python train.py --encoder_arch="preact_resnet" --model="contrastive image-text model" --dataset="rendered solids tumbling over patterned floors" --train_examples=195000 --image_size=64 --crop_scale_min=1 --horizontal_flip=false --tokenizer="word" --vocab_size=61 --loss="softmax" --embed_dim=256 --encoder_norm="batchnorm" --encoder_activation="relu" --encoder_depths=[5, 5, 5] --encoder_kernel_size=3 --encoder_stem="deep" --encoder_avg_pool_shortcut=false --encoder_widths=[80, 160, 320] --text_encoder_causal=true --text_encoder_width=128 --text_encoder_layers=6 --text_encoder_norm="layernorm" --text_encoder_norm_position="pre" --text_encoder_activation="gelu" --text_encoder_mlp_ratio=6 --text_encoder_head_dim=16 --text_encoder_fused_qkv=false --text_encoder_bias="none" --text_encoder_qk_norm=false --text_encoder_parallel_block=false --text_encoder_inner_norm=false --text_encoder_positions="sincos" --init="kaiming_normal" --residual_init="scaled_by_depth" --optimizer="adamw" --learning_rate=0.0013 --beta1=0.8 --beta2=0.99 --eps=1e-08 --max_grad_norm=3.0 --l1_shrink=0.003 --max_steps=4200 --batch_size=128 --epochs=2.8 --lr_schedule="wsd" --decay_fraction=0.2 --final_lr_fraction=0 --warmup_steps=210 --weight_decay=0.3
Rows from block 6 of the image encoder of a small contrastive image-text model, named by matrix and row number. Rows with one number belong to one channel. Each number is 50 + 10 x the weight over its row's rms, rounded and kept within 0 to 99. All counts start at 0. After the name is the row's rms in percent of the matrix's.
After each channel's rows are labels from the 100 images, of 14976, where the channel reaches its highest value: "peak on" is the class under the peak; "strongest on" is what is common among them. Only what is clearly more common there than usual is listed. The data: rendered solids tumbling over patterned floors. In brackets: how many of the 100.
# convs0: first 3x3 conv (encoder.blocks.6.convs.0.weight, 160x160x3x3, each kernel summed), inputs 80-159
# convs1: second 3x3 conv (encoder.blocks.6.convs.1.weight, 160x160x3x3, transposed, each kernel summed), outputs 80-159

convs0.44 097:40 56 44 57 47 34 64 66 52 46 34 46 56 51 53 57 31 53 53 58 56 54 33 59 56 62 56 50 49 52 39 51 64 60 34 52 56 42 55 57 26 58 55 51 62 51 65 45 38 35 55 48 45 38 33 55 30 66 43 52 50 45 42 61 48 48 50 57 54 31 38 57 51 43 40 46 51 48 39 56
convs1.44 091:37 44 65 36 49 45 53 30 31 31 50 40 48 50 75 42 56 45 51 53 47 34 67 49 66 42 40 51 53 42 55 63 36 55 57 40 61 54 41 47 56 45 49 47 37 45 37 32 42 49 48 41 73 56 42 57 46 46 48 59 41 52 52 45 52 45 66 70 40 63 31 46 37 57 58 59 57 22 49 66
peak on: bumpy ball (28)
strongest on: orange object (59); yellow object (49); its colour: orange (39); bumpy ball (33)

convs0.116 115:36 61 51 67 62 48 74 62 68 55 37 59 57 57 60 58 53 64 53 64 56 64 47 55 57 58 53 60 61 63 57 51 69 55 51 55 58 57 65 66 51 62 66 51 59 57 68 59 52 54 55 51 62 56 49 58 50 60 52 66 57 62 62 58 44 60 50 58 57 49 55 60 44 50 59 64 60 59 50 50
convs1.116 114:58 47 49 42 35 37 50 41 49 54 55 42 48 51 50 55 47 45 38 45 45 32 42 44 56 42 46 46 43 44 52 51 31 44 46 42 56 47 20 46 41 41 40 39 49 48 39 39 43 34 42 51 57 30 48 40 51 44 52 14 41 51 47 45 52 50 52 46 36 53 47 37 57 46 55 12 54 43 42 72
peak on: bumpy ball (25)
strongest on: green object (66); bumpy ball (32); its colour: green (29)

convs0.28 121:43 46 48 54 57 33 65 47 57 52 40 44 65 42 53 46 42 62 58 45 40 44 36 49 60 57 50 55 25 46 41 47 40 56 52 40 61 48 56 56 31 45 56 42 55 46 57 48 49 38 52 40 49 45 42 66 25 42 53 59 51 46 48 40 44 44 38 66 52 44 30 64 41 68 50 63 49 60 42 45
convs1.28 105:65 53 46 33 42 32 53 26 34 46 52 51 44 38 46 44 37 52 37 45 48 42 50 42 67 38 27 51 55 46 55 59 35 61 43 41 43 50 42 43 66 48 48 45 38 34 38 34 45 31 53 42 56 63 42 47 48 37 48 48 39 60 58 52 47 32 46 67 44 55 49 31 56 57 60 43 55 37 38 53
peak on: bumpy ball (31)
strongest on: yellow object (72); its colour: yellow (50); bumpy ball (36); largest object: bumpy ball (26)

convs0.149 130:51 54 44 33 50 44 42 36 43 60 37 57 45 51 51 59 62 39 58 47 61 51 29 31 56 36 43 58 50 32 56 43 27 62 64 50 56 56 33 84 62 58 45 51 62 56 55 51 47 52 33 47 54 44 42 53 47 51 44 62 40 46 44 42 36 43 41 36 51 53 47 50 46 51 59 62 44 41 50 45
convs1.149 114:48 46 45 58 54 24 40 50 50 33 50 39 57 56 40 30 54 51 38 56 23 39 56 65 52 57 45 39 40 66 37 65 54 53 32 52 40 41 60 21 28 47 50 46 30 40 40 35 55 56 60 46 60 56 45 49 47 44 64 41 64 52 51 52 45 46 61 59 47 42 49 56 53 51 44 45 53 57 41 66
peak on: bumpy ball (25)
strongest on: purple object (86); its colour: purple (65); bumpy ball (31); spring (30)

convs0.29 087:47 52 34 45 37 53 45 42 59 61 40 54 61 48 55 49 45 52 43 56 46 36 41 56 39 56 50 24 52 33 47 49 42 45 47 48 34 32 47 56 49 52 57 50 43 52 57 49 42 35 36 49 47 41 36 61 45 62 45 34 55 44 45 48 51 47 52 45 50 40 47 45 29 47 46 27 43 43 54 41
convs1.29 094:44 52 40 49 61 39 49 53 43 45 47 39 41 44 51 48 50 67 68 48 34 52 34 42 32 45 63 62 53 50 52 59 51 41 57 66 41 53 47 48 51 43 43 63 54 51 50 61 54 57 57 44 44 48 46 34 57 43 75 63 47 48 53 45 51 47 84 38 55 59 67 44 47 27 31 56 47 41 48 49
peak on: sphere (31)
strongest on: pink object (93); its colour: pink (55); sphere (38)

convs0.82 124:43 69 55 62 59 51 77 57 69 45 43 59 58 62 62 60 48 66 52 62 63 65 53 55 56 55 54 52 63 67 56 51 71 57 53 59 54 54 57 70 60 66 61 52 59 64 66 61 58 53 60 61 65 60 54 59 44 57 50 64 58 61 65 53 49 56 46 56 59 54 55 58 40 46 61 64 58 54 46 52
convs1.82 131:53 46 48 41 31 36 43 49 50 53 55 38 47 53 42 51 50 44 35 47 44 29 39 47 56 46 43 39 44 42 46 49 32 47 42 43 56 46 22 45 40 49 33 37 48 50 37 41 44 37 43 51 51 40 55 38 52 46 54 09 44 50 42 47 59 49 51 47 35 53 48 36 64 49 47 12 50 45 45 69
peak on: bumpy ball (52)
strongest on: bumpy ball (57); largest object: bumpy ball (38)

convs0.112 115:37 54 28 41 54 48 41 25 51 46 29 48 44 49 53 58 63 44 50 47 63 50 43 27 53 34 52 46 60 32 42 49 41 46 63 49 48 58 35 72 65 55 49 49 51 54 55 53 51 64 25 49 57 57 49 49 43 56 47 58 47 51 43 57 42 54 48 24 51 43 43 63 38 54 58 56 51 50 54 40
convs1.112 113:46 43 57 61 54 40 42 53 41 34 57 48 59 47 29 37 38 54 50 50 31 29 41 72 45 58 36 46 33 60 31 57 40 51 43 62 35 40 63 33 39 44 46 57 41 44 38 33 45 44 56 38 52 45 40 55 54 40 66 46 61 51 49 35 47 38 61 59 46 56 55 49 55 49 37 45 50 56 43 57
peak on: bumpy ball (29)
strongest on: teal object (82); its colour: teal (53); bumpy ball (36); largest object: bumpy ball (30)

convs0.135 074:22 59 48 62 85 45 50 57 57 66 41 51 59 51 52 53 54 47 57 57 41 61 49 59 40 50 54 65 32 62 46 40 45 54 32 58 53 71 55 46 33 57 49 50 60 60 55 38 34 53 54 40 50 49 68 55 54 53 49 58 55 39 61 40 57 57 57 54 47 49 50 55 37 55 35 54 59 56 61 33
convs1.135 098:66 48 52 41 26 52 63 47 58 39 52 62 42 61 39 55 48 61 46 61 57 28 40 55 59 46 48 63 54 52 48 24 61 52 57 48 40 36 47 40 58 43 41 57 56 37 51 38 52 52 35 58 60 55 45 47 47 40 38 14 34 43 47 35 60 54 44 42 43 49 50 56 46 61 69 18 48 58 46 53
peak on: sphere (25)
strongest on: pink object (52); white object (40); sphere (30); egg (28)

convs0.157 081:34 36 41 58 32 58 52 44 61 58 27 51 58 42 55 57 54 57 55 67 59 42 59 53 58 58 41 42 46 48 48 53 45 70 33 34 49 41 65 65 50 43 56 34 51 41 66 33 42 47 45 52 55 38 44 63 48 64 44 46 53 55 48 52 46 56 43 50 57 42 48 55 37 65 47 52 55 51 61 33
convs1.157 119:39 53 41 42 31 47 61 49 52 30 52 42 59 56 70 47 60 51 38 59 58 37 34 50 60 61 45 43 51 56 43 43 56 56 47 45 56 35 40 53 36 57 57 33 53 46 55 47 75 39 56 48 37 33 45 52 37 35 48 43 65 52 54 50 51 44 54 44 40 54 42 50 36 55 55 41 56 41 45 61
peak on: bumpy ball (25)
strongest on: teal object (76); its colour: teal (46); bumpy ball (28)